From a checkpoint of a small contrastive audio-text model: encoder arch vit.
Rows from block 3 of the audio encoder, named by matrix and row number. Rows with one number belong to one attention dimension. Each number is 200 + 20 x the weight over its row's rms, rounded and kept within 0 to 999. All counts start at 0. After the name is the row's rms in percent of the matrix's.
# q: attention query (encoder.blocks.3.attn.q.weight, 320x320), inputs 160-319
# k: attention key (encoder.blocks.3.attn.k.weight, 320x320), inputs 160-319
q.7,101,198,191,177,212,230,198,207,153,176,186,226,175,190,206,200,226,212,190,193,178,195,225,198,249,184,185,180,191,191,224,227,173,228,189,203,173,205,183,221,228,180,193,214,189,176,223,200,202,187,194,201,155,209,190,223,162,181,229,189,187,219,204,178,174,239,169,184,223,171,218,166,216,214,210,190,225,216,196,187,199,215,181,201,190,220,165,182,218,230,238,201,227,218,207,210,243,201,160,202,172,183,223,207,184,224,216,192,188,213,204,211,232,199,186,216,208,145,169,159,205,192,212,231,209,202,188,221,228,213,190,180,194,180,194,236,194,169,200,206,208,161,205,205,216,213,225,202,210,186,207,194,212,165,188,229,213,204,172,234,221
k.7,101,195,231,218,170,186,217,222,238,203,204,196,209,185,188,196,187,209,221,214,194,216,212,188,191,192,205,221,205,164,163,202,193,177,216,186,182,173,201,218,216,203,180,195,234,212,214,206,191,211,194,218,161,227,212,185,196,197,200,183,189,211,201,211,170,204,228,196,197,217,191,191,188,224,183,164,199,189,170,193,205,191,220,192,219,214,202,188,191,191,166,202,188,186,236,207,208,195,189,215,163,162,203,189,178,189,172,203,251,209,193,152,191,203,185,210,209,184,165,197,183,182,207,173,173,188,188,193,190,205,180,205,210,189,193,229,168,166,179,215,243,218,189,171,168,196,213,227,211,208,217,173,172,208,208,216,226,211,169,189,196
q.8,101,199,204,180,204,188,218,195,222,220,192,222,188,195,219,184,191,221,213,204,171,186,190,216,184,211,211,217,193,168,187,214,205,210,220,198,245,194,176,218,164,222,187,171,195,202,187,222,208,211,197,200,202,201,158,198,205,207,220,164,173,204,223,212,222,226,197,207,172,208,231,216,217,214,172,207,192,161,187,191,172,203,175,210,208,192,220,189,155,220,205,176,211,230,174,197,202,188,184,216,150,190,235,220,211,188,232,188,188,182,194,204,195,208,202,192,261,183,222,167,181,226,207,191,184,176,171,207,141,184,203,213,242,166,182,204,184,217,211,189,153,185,180,164,204,193,178,209,177,248,212,162,194,190,201,202,236,244,200,192,188
k.8,097,185,165,179,188,207,202,164,178,203,186,190,221,187,201,250,188,213,193,193,183,173,211,233,199,191,219,235,186,233,196,221,206,202,236,200,225,212,224,192,205,162,195,209,224,205,230,206,204,227,238,193,218,196,209,175,214,207,190,186,176,222,241,200,186,211,192,207,217,201,226,214,221,194,211,200,188,211,216,228,183,216,178,206,178,216,203,170,168,209,258,171,200,183,165,168,192,210,210,189,227,178,172,197,218,195,226,210,182,195,205,205,221,211,244,156,188,193,218,154,180,203,204,211,202,194,219,204,204,178,227,197,221,208,205,212,181,178,181,191,180,229,179,176,199,201,181,190,225,184,210,192,246,212,206,199,187,212,185,191,169
q.9,100,201,181,242,183,170,217,215,181,242,173,192,192,200,188,170,196,199,202,188,197,227,198,212,188,166,208,182,211,180,222,242,233,161,195,212,184,220,188,211,229,229,184,219,195,154,221,174,182,181,204,208,182,178,229,181,196,208,181,176,207,170,216,163,185,189,200,206,207,165,190,192,209,173,189,236,213,227,207,219,184,184,249,211,200,219,153,177,193,230,208,188,186,190,194,224,207,183,247,203,228,195,183,201,208,209,212,204,209,196,214,177,210,215,200,184,205,236,199,214,217,216,187,182,187,192,206,199,178,254,161,188,165,166,181,190,159,211,229,207,230,223,211,212,208,199,193,176,210,214,176,195,194,205,193,166,202,206,189,223,185
k.9,104,161,196,168,172,205,183,199,180,170,192,187,160,244,192,189,204,218,209,192,197,207,206,202,209,216,207,213,202,246,184,215,200,182,164,203,171,174,174,231,186,217,210,193,189,174,171,168,202,224,171,178,209,227,220,206,192,228,197,190,197,196,191,190,183,203,222,182,205,200,201,195,206,188,181,194,233,198,216,188,196,238,231,208,212,186,220,215,211,240,232,205,207,193,205,206,219,188,159,203,226,204,236,203,229,184,219,205,194,219,213,188,204,233,221,208,190,204,188,238,238,196,174,218,171,195,221,225,205,189,203,181,205,187,197,163,221,196,179,165,169,204,189,197,233,181,204,179,167,216,204,201,221,189,168,199,189,218,197,195,182
q.10,097,168,220,204,199,185,194,221,181,187,174,210,167,174,187,152,225,176,214,207,234,212,220,167,215,247,196,214,197,186,185,165,221,195,234,212,194,212,217,230,180,154,238,196,181,140,178,214,205,217,213,193,164,194,183,212,230,230,217,197,207,236,194,210,186,201,230,226,192,225,189,204,184,203,227,204,196,238,190,185,201,212,194,191,180,242,194,169,191,182,184,183,204,201,172,242,200,195,181,203,194,176,188,223,235,207,227,225,184,181,190,232,213,233,205,195,198,234,191,195,224,184,198,196,228,238,215,216,196,212,173,182,175,200,244,182,214,178,210,203,216,229,208,213,211,198,230,203,230,223,207,193,216,215,185,228,220,197,187,213,210
k.10,095,214,203,214,208,197,174,190,203,222,201,229,182,153,220,202,175,212,194,187,170,228,206,222,186,192,224,195,222,204,201,226,187,220,212,202,164,176,235,210,189,201,225,176,191,190,180,207,210,214,195,224,180,208,207,212,198,222,201,180,197,237,181,196,156,204,200,186,184,233,181,211,222,185,192,189,213,202,215,208,213,248,196,211,189,178,211,186,176,199,198,181,198,183,195,219,177,237,234,215,200,185,192,201,238,196,193,213,211,192,205,188,163,217,180,187,188,214,195,181,195,214,169,157,186,221,221,199,170,212,233,193,198,195,226,190,186,220,214,190,196,165,199,241,237,239,181,213,204,180,200,196,181,212,195,188,223,180,215,181,215
q.11,097,205,211,199,176,200,212,175,229,181,163,200,192,185,180,230,203,190,202,190,189,173,200,208,220,191,177,189,167,190,217,243,223,168,171,188,206,222,219,202,191,211,195,231,187,181,197,181,162,232,178,188,209,235,202,202,194,231,186,183,173,191,167,173,192,166,211,215,219,185,186,240,189,194,172,168,219,207,145,227,177,180,218,188,177,195,184,197,216,200,230,178,235,199,215,184,179,214,203,201,215,217,207,175,189,217,214,209,185,219,190,221,197,193,152,204,226,226,190,206,195,222,237,168,207,204,194,178,214,201,218,165,145,209,160,177,195,183,198,199,210,183,205,194,208,202,197,211,213,196,201,168,180,200,226,147,229,204,204,197,229
k.11,098,169,174,189,151,214,193,173,185,255,204,201,191,166,180,193,177,169,186,207,180,185,212,191,206,197,200,193,178,172,210,227,225,207,208,193,220,197,177,212,198,179,246,202,192,186,175,197,160,204,204,180,206,197,183,186,202,232,189,206,202,172,197,209,181,192,218,219,197,172,178,185,189,188,172,193,205,207,187,183,203,226,181,183,241,178,213,239,214,220,210,203,200,176,227,227,176,227,216,209,191,216,207,197,215,191,226,191,216,177,215,219,198,209,176,171,236,223,203,196,179,205,198,197,246,212,185,220,197,243,233,214,198,188,191,186,235,217,232,223,188,202,210,204,195,207,221,174,208,218,183,206,176,193,205,188,205,156,220,219,216
q.12,099,198,211,207,191,147,202,182,201,184,179,163,195,170,166,195,195,239,190,220,208,192,189,190,198,178,194,197,214,197,236,220,196,205,227,203,209,182,183,173,211,188,214,188,193,185,209,213,189,211,217,188,183,203,210,199,196,188,155,193,195,210,194,173,233,203,189,204,237,198,224,239,214,176,248,235,223,229,176,194,177,190,235,168,210,187,189,224,197,193,223,184,194,207,210,155,210,213,193,194,217,204,184,211,194,186,169,194,198,208,234,201,202,219,198,205,161,184,218,185,166,195,193,229,202,207,233,188,192,222,174,190,207,215,217,191,218,210,200,206,205,224,188,194,170,203,184,181,184,213,191,194,234,181,195,207,205,177,205,217,179
k.12,099,198,152,189,196,185,224,211,193,201,194,190,164,187,192,187,186,177,161,173,198,214,182,195,188,225,213,209,205,226,213,176,165,216,181,205,205,232,232,170,224,224,176,198,199,176,199,213,194,212,218,233,207,215,191,165,173,199,186,194,208,223,209,197,221,193,208,192,191,225,212,214,220,208,184,223,183,211,188,186,165,190,202,241,221,185,190,207,227,213,211,222,214,201,211,191,217,196,179,208,213,204,216,237,211,213,187,176,192,205,187,216,225,199,193,212,222,193,237,174,160,227,185,252,192,184,177,216,212,204,157,207,184,184,216,188,169,184,193,242,193,200,225,206,217,200,197,210,223,159,202,199,199,192,154,230,189,177,192,228,248
q.13,105,192,240,187,210,171,200,214,210,196,229,181,193,179,190,177,202,233,199,154,147,215,198,185,193,218,192,208,200,212,203,208,203,188,195,215,180,266,218,204,207,199,212,207,221,178,204,206,206,231,222,220,197,215,187,189,194,204,195,208,201,199,223,230,199,167,159,220,184,183,176,185,206,219,205,214,193,189,205,204,203,237,178,202,219,178,214,195,206,211,195,189,193,210,182,205,190,228,208,215,181,205,183,173,175,220,188,195,159,201,210,196,217,217,181,201,227,222,180,182,193,183,177,214,179,213,183,189,202,217,237,174,185,187,253,173,180,222,203,214,216,188,230,222,204,199,190,210,219,228,226,213,209,196,187,200,211,142,175,222,191
k.13,099,209,206,195,171,201,208,197,200,203,204,206,180,179,183,182,178,202,201,236,218,203,219,215,151,173,235,197,211,173,203,179,197,183,202,170,186,194,189,204,201,163,198,196,202,186,182,233,207,187,230,216,183,218,202,209,169,179,200,176,162,205,185,190,183,195,212,239,200,189,179,166,183,225,216,183,204,222,213,213,188,230,170,203,189,216,187,166,202,222,213,186,204,196,271,203,223,220,177,210,183,227,215,198,205,187,192,216,203,171,204,198,166,177,228,219,227,175,201,190,215,182,203,164,167,182,189,196,173,212,218,191,197,171,195,195,244,172,191,234,189,167,216,174,198,187,228,243,188,213,205,235,212,188,223,190,166,185,194,202,196
q.14,100,218,213,176,181,182,197,218,194,183,214,182,214,192,176,195,197,180,168,184,188,169,214,170,188,219,193,206,167,162,235,209,150,170,221,210,177,201,189,177,190,167,162,184,186,202,205,206,213,189,207,216,184,208,178,222,174,168,172,186,161,212,218,214,210,194,202,169,213,162,221,205,205,214,195,193,208,210,180,191,172,148,217,207,207,213,178,225,196,187,186,148,203,220,233,179,212,207,178,221,206,197,183,189,183,209,222,206,191,239,168,219,179,207,196,216,188,219,177,174,204,217,203,183,221,193,225,197,233,200,191,180,212,188,216,241,219,188,201,206,209,194,177,192,225,188,213,219,210,200,244,191,182,188,175,186,203,189,216,199,167
k.14,099,184,161,180,166,176,175,186,187,211,195,194,210,221,169,180,178,198,187,213,195,192,193,174,180,150,169,187,199,174,218,217,170,211,217,179,192,214,148,218,198,157,184,179,179,208,202,204,189,197,189,202,190,180,185,212,201,196,172,215,195,176,194,176,202,178,188,192,175,186,202,203,189,188,213,192,179,174,199,216,191,190,206,224,227,251,223,206,206,211,210,208,179,192,167,237,188,177,163,195,155,199,200,204,173,214,189,207,193,199,211,244,184,191,242,186,206,209,173,223,209,161,194,206,196,185,202,195,180,269,223,196,230,201,210,200,177,189,208,169,219,204,233,173,185,190,220,205,196,200,212,178,205,198,232,218,184,193,217,197,193
q.15,094,183,204,175,203,226,236,194,218,185,186,172,213,217,179,238,211,195,215,225,199,208,203,203,158,229,216,210,237,205,209,186,214,199,200,205,238,216,200,219,179,166,196,216,157,165,188,208,224,211,206,172,226,240,225,217,196,212,201,186,235,226,235,226,229,192,184,224,216,167,176,216,208,184,188,182,216,189,182,174,189,146,167,200,187,235,186,221,194,181,192,175,156,200,203,224,172,198,184,194,203,192,172,221,166,182,214,194,211,171,188,160,184,229,213,234,209,191,213,193,208,226,173,200,214,192,200,231,183,215,197,180,192,186,215,217,212,186,225,193,231,191,214,214,167,215,202,230,210,189,228,199,190,222,191,204,224,202,215,184,149
k.15,089,189,229,182,235,170,228,241,202,213,201,199,195,208,222,192,188,210,172,180,231,208,169,184,211,191,218,176,210,185,149,191,223,200,172,202,212,230,219,195,207,183,217,193,174,209,214,208,202,209,234,207,199,186,190,176,194,177,184,199,215,176,214,188,203,226,222,175,211,220,221,173,180,185,208,206,174,218,195,194,191,182,233,226,247,238,151,220,221,191,222,226,170,212,202,186,170,182,210,221,214,205,190,204,213,178,199,200,223,193,232,207,202,220,219,161,195,226,161,200,184,213,203,211,211,203,196,219,179,214,204,177,185,200,167,183,186,185,184,196,227,221,167,174,165,208,227,195,220,167,208,193,178,227,177,205,171,180,203,210,239
q.16,095,191,236,193,214,165,207,229,160,193,195,233,199,228,233,176,209,188,190,236,196,215,180,195,207,180,195,222,213,204,204,177,193,244,195,198,204,194,212,172,237,175,216,218,172,209,190,190,193,222,198,168,210,235,178,199,169,194,214,199,189,210,186,217,182,210,161,218,191,189,185,193,185,222,195,232,231,218,228,162,176,202,197,147,233,180,223,190,196,186,211,204,195,170,163,232,207,212,199,224,193,192,205,213,209,195,208,210,211,166,228,180,223,219,174,205,158,181,206,173,187,194,194,158,205,214,201,169,218,170,207,190,165,214,207,180,218,176,200,196,197,205,189,218,222,185,170,191,223,178,170,205,207,175,216,178,158,215,211,209,162
k.16,091,203,179,194,216,173,209,235,203,200,213,193,187,198,185,191,212,200,172,203,185,215,226,212,195,199,187,205,212,166,201,191,205,152,205,204,235,178,198,218,221,199,194,213,220,171,189,197,194,207,170,185,221,227,181,206,152,217,218,213,238,180,199,230,199,177,169,210,236,204,178,187,195,193,229,193,192,182,192,212,207,182,213,203,198,225,166,217,228,170,204,189,197,205,218,178,213,209,197,187,207,177,180,183,183,216,206,208,217,218,208,158,188,226,188,226,225,206,218,232,231,195,173,216,213,217,226,225,209,240,221,201,230,241,228,195,217,149,190,211,186,195,215,183,192,170,226,186,199,209,181,164,205,175,215,195,169,198,176,167,211
q.17,101,183,204,173,194,223,220,203,191,201,201,178,194,212,214,187,183,163,199,167,188,196,230,172,191,207,201,234,183,187,195,201,171,206,197,201,188,176,238,198,241,213,199,223,191,161,193,185,234,227,196,200,202,208,222,207,206,218,211,195,204,206,187,229,220,202,204,202,190,211,232,206,195,185,225,239,199,240,207,218,190,182,189,210,215,218,217,201,225,206,202,204,242,215,209,164,234,193,191,203,217,203,187,162,180,164,215,202,230,166,192,205,211,213,227,192,218,196,171,166,232,217,168,223,210,217,188,203,186,221,189,248,213,210,226,182,221,182,167,192,208,201,206,204,216,186,215,243,230,193,198,215,181,200,162,191,215,211,187,192,196
k.17,092,162,183,202,202,183,206,192,188,201,196,203,219,177,216,211,178,210,185,196,194,225,230,190,222,206,257,248,214,178,151,196,208,214,213,185,219,189,203,214,218,204,218,217,190,175,208,190,216,185,210,198,193,181,209,228,233,229,225,222,189,195,230,187,189,195,204,169,209,188,175,240,234,176,200,228,207,179,181,159,241,197,204,242,203,218,218,239,208,180,197,185,198,200,175,177,221,205,232,175,215,182,197,176,194,196,209,210,219,185,180,207,177,204,192,209,223,195,173,186,219,239,254,210,206,185,212,206,205,210,205,199,183,183,221,179,207,187,208,197,201,211,221,196,215,152,224,232,204,204,176,172,211,159,207,185,234,208,197,202,158
q.18,102,246,193,182,187,192,193,236,187,187,177,214,188,218,177,173,209,207,220,234,191,170,204,202,209,203,191,180,189,191,257,209,232,204,199,187,185,222,185,199,192,180,190,188,198,189,248,224,217,215,191,206,223,213,176,204,220,226,226,211,216,177,198,218,185,184,222,216,217,207,199,219,207,201,192,151,166,192,172,185,178,159,174,229,190,195,198,216,181,203,178,202,196,203,227,212,226,200,204,202,200,197,224,192,204,228,211,197,220,191,187,210,231,210,200,199,213,223,185,224,194,198,199,194,175,208,206,176,185,202,202,194,212,191,179,189,160,211,199,199,197,245,219,177,191,185,192,193,224,196,209,189,192,177,209,184,193,217,222,235,178
k.18,095,207,195,195,232,217,228,215,180,209,145,211,231,180,217,210,169,191,200,185,227,199,194,165,185,204,172,191,175,211,188,173,147,204,151,191,186,193,212,227,190,237,192,198,195,181,185,237,204,198,190,179,234,161,214,204,204,224,216,199,204,194,207,206,181,188,208,194,171,162,165,182,191,211,221,201,222,185,217,235,205,232,218,204,197,177,151,184,228,199,196,222,220,179,205,191,220,177,239,163,214,160,204,195,226,206,214,200,180,245,205,183,203,198,225,196,194,175,237,195,173,202,193,221,210,174,234,134,171,200,219,163,226,198,198,155,209,178,193,179,174,193,207,201,208,204,189,214,195,204,168,193,192,214,232,228,192,181,207,210,201
q.19,098,182,198,205,202,221,189,169,205,220,205,174,166,216,180,235,195,242,206,211,150,181,155,210,191,176,197,207,199,212,208,184,216,196,239,205,196,171,181,203,242,196,180,212,196,191,181,181,183,211,193,212,197,203,227,197,206,192,204,217,204,204,192,232,211,191,173,199,228,243,183,227,188,189,223,227,210,204,230,198,196,222,184,201,201,199,217,182,172,210,167,195,214,191,198,189,190,191,245,202,172,200,184,216,198,209,230,214,199,187,185,207,228,161,199,194,210,210,199,198,257,201,174,181,194,205,223,190,203,224,203,189,209,217,209,196,180,229,201,195,217,217,206,216,209,228,197,220,186,207,189,208,182,208,209,173,223,191,222,188,194
k.19,100,180,175,216,191,199,160,209,196,177,185,193,230,218,202,204,187,151,203,220,199,214,193,188,201,196,232,250,205,215,168,187,204,177,159,186,230,203,202,208,194,167,185,227,221,215,174,187,183,198,240,190,218,219,203,175,193,242,224,206,215,211,174,239,166,206,195,171,237,159,208,177,175,212,231,177,200,207,171,184,185,201,200,260,220,172,205,203,206,194,212,187,190,150,192,215,179,184,189,188,208,191,196,184,183,181,218,206,230,190,206,195,199,222,200,219,172,197,202,212,169,192,224,216,209,196,205,182,183,216,190,186,201,230,234,185,203,160,197,200,180,189,163,200,210,195,178,190,218,193,186,219,203,177,193,206,225,214,198,236,238
q.20,094,172,202,203,164,196,240,165,181,212,206,192,197,187,192,199,201,194,199,187,194,206,196,174,169,219,220,220,174,229,227,220,224,176,206,187,195,176,225,212,195,194,203,168,135,205,168,227,224,241,190,200,210,169,182,203,183,177,230,219,214,231,205,229,224,184,175,213,206,207,191,206,205,194,194,183,198,218,188,182,186,202,192,191,226,222,227,206,243,189,231,197,182,198,214,185,186,178,231,182,217,190,212,189,194,182,177,192,224,208,238,164,194,184,226,182,193,221,185,176,201,222,160,175,219,192,188,225,208,167,216,214,205,195,195,215,163,195,220,185,182,199,201,201,255,195,184,178,190,190,197,178,202,177,209,176,195,211,206,191,195
k.20,101,189,204,187,216,227,213,223,193,229,196,202,206,175,152,195,187,217,204,193,185,189,165,193,239,200,203,181,192,184,197,256,211,143,219,198,199,216,220,200,207,201,199,197,212,201,190,201,219,220,171,226,191,177,226,206,202,213,193,210,243,187,217,219,204,189,188,229,189,152,206,200,209,187,230,214,154,183,186,214,143,201,246,188,189,185,214,185,247,226,187,211,172,191,206,231,169,208,192,183,180,194,202,181,166,208,245,219,191,202,212,213,215,211,199,194,192,233,193,213,185,203,188,177,213,220,178,195,214,218,193,159,197,184,245,220,218,207,212,190,216,202,202,230,208,206,169,214,200,202,218,209,187,204,237,200,199,194,164,211,172
q.21,110,219,179,235,212,164,177,232,201,202,204,210,228,219,190,214,184,203,204,196,237,188,193,171,217,217,200,218,243,183,193,196,187,214,193,198,189,215,232,172,222,218,193,199,175,162,187,153,171,197,229,194,213,220,195,171,195,171,201,199,198,236,188,222,188,190,176,175,209,243,212,221,199,204,180,173,203,236,201,178,204,193,173,188,177,248,170,213,162,219,179,193,211,183,207,162,187,239,197,211,182,214,225,222,153,196,173,195,213,209,186,214,246,241,209,243,192,192,217,174,209,196,190,243,180,250,225,232,189,206,187,220,210,192,199,214,228,198,210,191,191,196,204,243,163,234,209,208,178,191,189,196,225,187,202,168,164,195,157,189,219
k.21,097,232,246,226,247,179,184,192,239,237,203,186,216,238,191,147,171,209,192,198,189,188,212,197,215,178,191,170,154,228,217,216,170,151,197,191,186,206,191,218,192,206,188,170,213,200,240,184,203,203,218,212,211,206,187,225,174,161,188,199,191,204,201,239,187,196,193,216,172,204,195,190,211,189,210,189,182,216,192,181,228,179,211,207,164,171,175,225,206,222,210,216,181,208,214,208,186,186,176,176,199,230,225,178,209,222,169,201,183,187,184,187,183,194,199,204,187,173,207,216,192,186,172,234,194,221,189,191,182,187,204,198,214,179,216,214,231,232,171,170,192,205,201,178,190,216,222,220,203,190,221,193,223,226,223,158,208,211,215,213,212
q.22,093,204,192,244,170,193,209,165,205,211,186,181,213,178,201,241,191,195,197,179,180,183,219,179,166,228,231,175,210,216,229,217,207,192,198,212,194,198,192,148,196,206,211,191,206,194,220,239,198,165,212,202,216,205,186,228,186,193,175,218,186,180,194,207,222,171,192,203,195,179,197,195,175,205,218,204,183,194,202,198,196,228,208,209,223,212,185,216,206,159,165,203,179,213,196,199,198,230,227,232,196,183,158,190,212,207,194,222,173,218,204,198,201,172,173,190,206,216,257,209,207,215,207,200,206,212,192,196,176,189,205,202,179,247,188,181,178,195,207,191,183,195,258,180,227,222,215,158,216,210,208,216,203,181,245,194,222,219,221,204,199
k.22,097,178,212,209,201,225,186,203,182,157,155,178,214,220,205,210,180,179,201,195,195,196,230,190,183,218,206,198,180,202,186,189,192,250,192,229,215,186,212,152,220,210,240,233,195,230,159,214,177,198,202,222,220,220,202,196,203,172,188,189,187,197,247,208,201,223,181,233,197,192,249,199,185,194,194,208,163,182,177,186,221,194,171,189,215,219,195,209,201,199,196,186,191,191,171,225,221,204,200,208,209,228,212,209,205,182,204,159,214,186,207,175,216,196,201,193,203,212,191,204,197,175,201,216,244,209,227,220,159,178,194,169,209,186,183,156,208,188,205,208,154,165,224,179,193,175,207,200,223,209,205,229,168,195,208,221,185,189,194,214,232
q.23,103,202,193,202,238,219,206,201,177,211,158,215,197,217,191,217,220,193,207,199,196,198,237,191,148,205,185,185,215,185,185,171,212,219,219,209,221,230,208,207,208,196,186,192,194,181,231,203,200,224,208,220,204,208,232,205,194,167,197,206,199,212,216,176,198,188,188,172,178,213,182,211,201,227,221,231,167,225,202,210,214,239,191,201,164,201,227,183,184,213,203,182,202,194,200,180,166,211,175,234,192,202,198,207,181,223,190,231,208,183,230,205,222,207,176,188,203,172,223,209,190,203,175,186,184,153,192,210,214,175,174,217,210,198,190,187,190,209,206,201,182,188,201,234,188,187,192,190,209,193,229,191,223,199,187,236,164,223,185,179,206
k.23,101,191,202,206,196,238,185,197,193,212,202,234,205,204,224,235,201,185,212,215,189,235,222,174,156,211,192,223,178,193,230,235,193,197,203,213,186,192,177,183,233,167,176,243,197,207,194,169,180,215,161,232,210,218,222,182,189,214,197,219,216,214,196,211,224,210,203,172,203,190,209,208,190,233,199,188,170,199,195,181,216,204,167,219,207,173,260,212,228,200,221,229,200,224,219,181,200,215,199,185,233,182,202,195,241,242,221,149,212,194,205,223,200,197,225,179,218,198,171,173,179,227,182,221,219,194,187,236,229,186,201,192,205,225,210,191,175,226,208,171,206,166,219,222,196,220,246,218,207,222,207,205,166,185,209,211,182,216,190,216,179
q.24,097,206,203,179,179,180,213,201,186,213,189,221,215,195,195,216,198,175,187,238,218,207,190,216,189,227,191,158,202,215,206,223,197,191,189,210,190,195,223,225,201,175,193,192,167,196,206,161,245,209,177,202,237,199,212,199,202,199,207,203,218,196,158,213,214,179,215,184,163,212,179,183,194,187,186,179,203,201,212,201,222,213,199,209,157,180,203,191,189,193,181,185,207,175,226,220,187,205,242,201,178,169,226,205,202,194,219,219,205,220,228,196,196,204,205,181,192,155,265,208,197,195,200,245,184,180,178,240,201,228,196,203,224,232,211,204,196,173,203,201,198,227,206,210,199,250,188,201,217,167,191,194,213,204,169,208,204,191,167,165,218
k.24,099,242,216,200,198,186,183,183,185,198,172,210,194,166,209,196,225,197,179,179,189,199,192,194,226,177,204,200,187,245,165,186,184,166,153,160,205,223,205,225,243,187,182,185,209,217,172,203,232,215,193,198,228,168,185,190,211,223,142,204,230,203,180,215,206,180,180,209,216,210,194,226,194,174,219,204,208,221,204,199,233,184,182,204,162,206,238,216,202,209,196,200,165,189,215,203,225,185,228,193,192,176,214,213,191,210,201,208,181,203,213,196,215,235,204,177,226,192,174,192,196,166,175,213,200,183,196,186,214,209,195,209,208,212,209,164,213,221,213,196,209,193,201,205,201,193,214,161,207,203,211,198,189,209,170,226,226,196,215,151,187
q.25,091,155,203,204,191,217,214,195,196,217,178,201,216,202,210,206,186,215,182,170,182,175,159,189,212,199,211,203,214,199,165,224,202,194,219,192,216,204,216,182,195,211,193,210,194,189,220,205,185,140,235,175,192,199,231,181,193,203,182,212,170,187,187,187,193,187,245,180,217,221,235,168,171,191,182,199,184,183,197,212,167,214,215,220,158,191,199,188,173,179,238,200,189,225,200,185,157,215,206,179,176,176,186,208,170,197,204,196,186,215,221,178,228,220,185,193,188,195,193,221,171,182,207,199,242,205,192,190,204,174,249,187,214,215,147,185,179,199,199,222,204,198,174,193,230,180,204,224,213,168,163,197,172,176,238,210,240,212,215,212,192
k.25,101,195,198,192,176,181,179,207,207,184,198,255,212,231,216,206,230,192,188,190,206,174,225,189,195,216,216,231,172,210,202,190,215,206,197,212,165,182,230,169,210,198,196,217,231,222,211,203,234,220,205,173,207,207,187,214,199,181,181,239,186,217,183,212,160,209,238,219,174,184,191,177,193,193,191,222,234,170,177,185,206,134,184,183,183,188,192,191,193,187,212,194,163,208,186,182,204,202,219,196,220,175,188,212,218,185,191,243,214,205,211,203,197,234,204,171,193,210,194,243,161,202,189,233,204,201,215,183,194,194,187,214,215,164,226,187,182,189,175,194,156,197,182,197,174,150,204,199,232,206,176,204,187,174,205,200,197,217,146,251,180
q.26,104,226,210,214,171,210,216,205,212,244,175,173,190,198,211,228,201,237,213,193,188,189,229,215,186,164,198,171,154,231,194,200,189,216,230,195,219,192,201,190,176,212,184,188,214,220,251,189,189,166,187,204,150,197,208,180,213,202,201,237,217,188,213,178,204,201,187,191,203,167,181,190,189,191,196,206,180,196,210,221,193,193,193,222,215,203,210,171,178,171,203,214,192,209,154,202,211,177,212,195,204,213,228,218,207,194,199,189,229,204,229,187,213,189,199,216,207,211,235,213,200,208,184,184,197,193,180,184,193,184,206,171,217,245,163,194,191,222,207,180,230,225,158,205,198,204,242,178,197,187,202,175,202,172,194,177,200,181,197,176,176
k.26,101,202,210,198,209,235,228,198,226,177,211,180,198,175,197,255,233,221,196,226,195,214,205,215,152,199,197,206,221,215,204,228,168,234,216,202,226,187,194,215,191,178,214,195,235,190,196,198,199,197,183,204,177,234,232,205,229,220,204,184,216,205,233,184,199,209,181,203,204,199,205,215,196,194,200,229,198,209,235,228,198,223,191,162,218,194,189,191,183,221,182,198,221,206,187,172,156,202,187,161,176,164,215,210,230,208,191,162,204,191,201,219,215,207,211,183,198,223,195,188,207,196,201,241,159,208,227,173,202,190,193,205,199,210,184,178,221,182,220,199,166,198,218,211,205,190,220,217,187,221,188,220,178,198,221,209,180,209,194,199,249
q.27,096,190,189,203,204,229,158,218,202,234,237,212,187,188,207,196,191,163,190,206,178,201,182,193,203,187,184,194,169,194,195,228,213,206,182,187,207,232,199,207,215,228,235,217,192,216,195,211,196,201,201,205,186,197,216,215,204,197,252,196,200,170,204,173,162,221,193,195,185,240,203,201,197,230,192,199,207,219,168,214,164,200,182,180,195,225,226,210,253,175,204,182,167,157,194,206,159,211,204,206,205,230,194,196,190,186,203,214,180,227,199,187,217,186,166,212,197,189,186,233,210,214,193,211,202,187,147,182,200,172,236,180,176,152,229,204,183,180,213,225,204,215,199,234,209,220,176,172,155,224,172,193,177,220,228,193,199,187,193,206,188
k.27,097,233,213,235,189,212,214,164,216,189,206,199,199,221,182,227,239,213,198,175,219,209,172,196,218,187,181,244,220,225,220,185,206,156,175,195,197,197,210,202,205,161,203,185,191,200,208,165,200,250,200,234,203,226,205,209,205,203,194,205,181,212,187,163,200,165,195,246,213,178,198,192,210,200,243,177,199,186,193,208,215,169,176,211,186,220,217,201,220,219,195,166,205,199,216,227,203,185,236,191,199,203,215,224,212,220,172,202,175,167,244,187,224,217,165,211,231,207,207,184,173,191,221,201,193,172,216,224,182,176,190,212,211,198,209,230,224,201,197,210,222,202,194,197,214,214,207,211,219,243,176,186,210,207,209,191,210,194,205,171,179
q.28,098,203,223,171,181,177,202,196,211,190,211,197,201,206,201,268,187,187,199,179,164,221,190,220,191,194,183,190,250,242,183,219,222,197,208,207,201,170,222,229,218,182,198,217,182,189,183,198,230,233,210,234,240,207,226,225,201,181,173,192,192,186,227,193,225,187,182,231,169,188,205,218,223,198,197,206,182,210,201,204,180,182,197,235,201,184,243,209,198,239,215,209,189,209,166,179,216,188,207,235,208,197,191,194,182,200,198,177,195,225,208,218,199,164,227,181,226,191,196,158,200,160,207,175,170,176,192,188,200,225,231,158,210,215,237,192,186,192,191,187,201,190,215,195,180,188,195,201,206,160,213,182,248,190,202,199,187,173,217,182,201
k.28,100,195,218,199,212,189,221,235,212,206,211,225,184,210,171,190,223,209,191,193,177,186,200,241,213,190,196,188,197,199,208,239,219,152,164,229,224,185,213,186,168,195,227,217,175,218,177,220,212,176,176,217,215,232,206,175,185,190,200,163,194,179,191,214,198,201,192,210,192,166,203,180,172,219,229,201,227,190,195,243,218,213,204,175,223,191,203,205,179,222,191,205,207,177,257,191,155,215,192,185,208,178,250,162,198,223,176,211,190,181,189,236,211,203,224,186,209,224,200,225,197,218,222,189,174,205,168,209,173,170,211,195,212,193,213,162,215,152,224,226,195,217,213,153,197,215,192,212,194,204,181,215,182,207,203,184,198,226,203,215,205